From a checkpoint of a small image classifier: 24-pixel images.
Rows from block 5 of a small image classifier, named by matrix and row number. Rows with one number belong to one neuron. Each number is 128 + 24 x the weight over its row's rms, rounded and kept within 0 to 255. All counts start at 0. Numbers have three digits each.
After each neuron's rows are labels from the 100 images, of 14976, where the neuron reaches its highest value: "responds to" is what is common among them. Only what is clearly more common there than usual is listed. The data: single printed letters, digits and signs in grey, bent and noisy.
# fc1: MLP up (model.blocks.5.mlp.fc1.weight, 1024x256), inputs 0-85
# fc2: MLP down (model.blocks.5.mlp.fc2.weight, 256x1024, transposed), outputs 0-85

fc1.129:099125115163131134118104123113140130093154167134103144164155122114173123101131149084173152109126126186105177127106153150109090103140130116115156136093102146168144119155134133129121142126140149062149131117120126159117159131127120158110095144125113150165115180
fc2.129:093134141106142113143113100132103143127159123117125131133142113107163118156154139131087134114138122139070108124154141099114106132101141149117115143144158139133160146115102110127127128125149131069099101130112106093124134149178089125121108118145110074193122092
responds to: the character g; the character @

fc1.366:082124105147141111095118140128146147112153136136128134080160090101104137166121111147120104149127107110116168151074121173078125127132148093114152123146166139073126127174135125137110130089123084157138075116199118150120134120127121154128115117123120128164089135
fc2.366:088138112142122143128097146099124179121125146147134169152136097063114137113103116159095151103125089148118123106163119143111115153119147144125092155118122129102103128117115113081135142116149121124116138100170148076144136136093135141124132145117084127152114132
responds to: the character %

fc1.732:125088102144065136135143164138147159153160156151108171111108156128132130152106104127113122138147104124115152155085126146145140120133120037115116092149165155148143125127110097133162130146099167157106145105127158108142180164135124077102148152170104142131107124
fc2.732:107143111112136096169112118198119138142086154145141134144155135145113118162121107127125135112098173159122147157159136115096135174206140108117141128114159122102157163152135139106133119164136086115139123159135130116104105138119103124171110122123200096126163126
responds to: the character %

fc1.763:083133105156131192106091119086141121175140118173145101088146120136151108098134157146141128180095129135145122122128128118133109153147144164136076124151146118132165132155089131123119176123122107184095105162131114109115136108115137111128104145136179129115125125
fc2.763:103097108099120134137112117156105124134158114132084119164157131145131136118087165115118106097110056170115092109094143105101076110091127128124133191181128124129148102108152139154128132092145104134168120134138126159145122138123110120129131138166073131164121116
responds to: the character ?; the character P

fc1.125:095125133093121144105111122093119058139131165177145153120066151127140145104116116160126106183181156119139141123193153118114147160147133151127155144162131114126081106119120131156128125102129127150155108161132133106126123153138131124139158184119182160121114117
fc2.125:114086113096112126126110149124152111155139154150105145124111166124152156095079123129090086174120116105190114132134137125100140141136110144109130144109182102100076130138175119154111136107095145144177094191081087104139108122141117170136123135140162195122168090
responds to: the character ?; the character q

fc1.458:133086142156137140138130121166136117156146103140136129132090122135145107136139133122108137135135166120149114124146196117110125145149134113123138147146168125113133149125136119138107135130125124148138129092163104121135087144146134123092098106154131129123108113
fc2.458:118136129081129105120114133120150107163115123155154157092113109181129135126122112104115146123170165154120133115139095148121138083192128152135111124095131124126147111135143122105115109153122146128116084121095085134110121109102124133118140138120156166099100108
responds to: serif; the character Y

fc1.5:160104095118115154122106160161126131116128120127155132110107115098149146073074100136124130155152111157132097098170110113141130130155093162152101144110133128107128150157121143141083114138108149158137101163161167113144115167148135131175167164137153128112143127
fc2.5:156107134100154134121157180148148118144184122142128139120139138091081164106099132148099131140099122111127118110130155087147120171118174102152130127150147118132156110102157087096111103133096128111127117130068128081146127101131089147101097166136154133149127104
responds to: the character ?

fc1.3:110133133124123141072127148116153144106151111131147102137146117128141117092168147146110106106106102171129130123132101108129154136098121103151087115132090109150156131113124143145170112100141122091097117115093116117124118125157101132153113156138148113137127136
fc2.3:121084170087133144129120113129160121139128127132101122146156113137141132081162150125169140120115089134106137130110105180131134113127134147112128159135120150107138107110115157102097117034165141082087091124104141160108097155160151149127108122120130101135100132
responds to: serif; the character O; the character @

fc1.354:136152137097142157131124144129139124084153158140127149134118139180129131108126132145131124170160107139147119113118078104100148152139127119134109171184139112109127148143129167175132105113129114176134095150138134158160104135138093156150135168135167155127167107
fc2.354:098115112116150178105124132142136141091148124074120150186120160131143159098144141151094144131109066087117125108114152128138114149131131116098093132135119191147121105095164120119122138101144144110153117120095092124132140132149090142147138142134152118139168099
responds to: the character ?; digit; the character 1

fc1.112:140110074107161177125125159119118125114096126191103124058137126119175103129079152143134090140163128166115121116154130120123105138140109165162127103132155117075136101153120158130128124114103146127115117148167150111144107132110121141137180142135132110153097122
fc2.112:136147118160118137145142157137173129147121118141100102147114123129101130073142096102106129174120119106134149146146099131072147125107123165170119121149117168129107140131089152133098140147139128138137139157096148133125128116185139118106141104161116105125166103
responds to: the character ?

fc1.61:165153134130121116157121153133126115178141147132147098147150139112135095127171115092146124118127126145172121109141114118160138149180105156076133118129124183152156098104135104107095123158120110115101160089140122136111095119126130103126114104129122128113115171
fc2.61:134123109103121125152123150100159156130122100161138127160154157106097107114185123087129104132147143111122173131144129132131105108139100124141130100176140123171154159139158135136151160088110116109114146118142090125131165126106132146087144137136127142119155143
responds to: the character g

fc1.694:141136071096113122101100156121091128126144124154141129132124151141155151095147134122130070103133085155082132121164158066117100136136130139185120100125091138106139139146104190130116090116151101178127111144144147108116095166130140109167149137148133158156097135
fc2.694:158128076131175155138123133194135149128140129129129111147146123087070129096108134162118151119108120095147126125144171093131116151125164137129089116136128187115143139101102108117148124088148121110124099120099150099130144110140133168103103162127120104148154105
responds to: the character ?

fc1.86:123152062083155139134120117087145162133117127096147119118128169140092166107144142139173130127095116140114135096173108094154131147161164141168120121159125117151124128152132109138140091138171114198127141167096143112166070161139091139143136076108136093112087143
fc2.86:135153124105111141113129112144144167150171139129086098128130102165130186115080118147166115106108092134128104125126149084101113107155140131108114121140131119115178131133114105134124117104171126139175138185135134159165147111179125114116158151123110125179115115
responds to: the character ?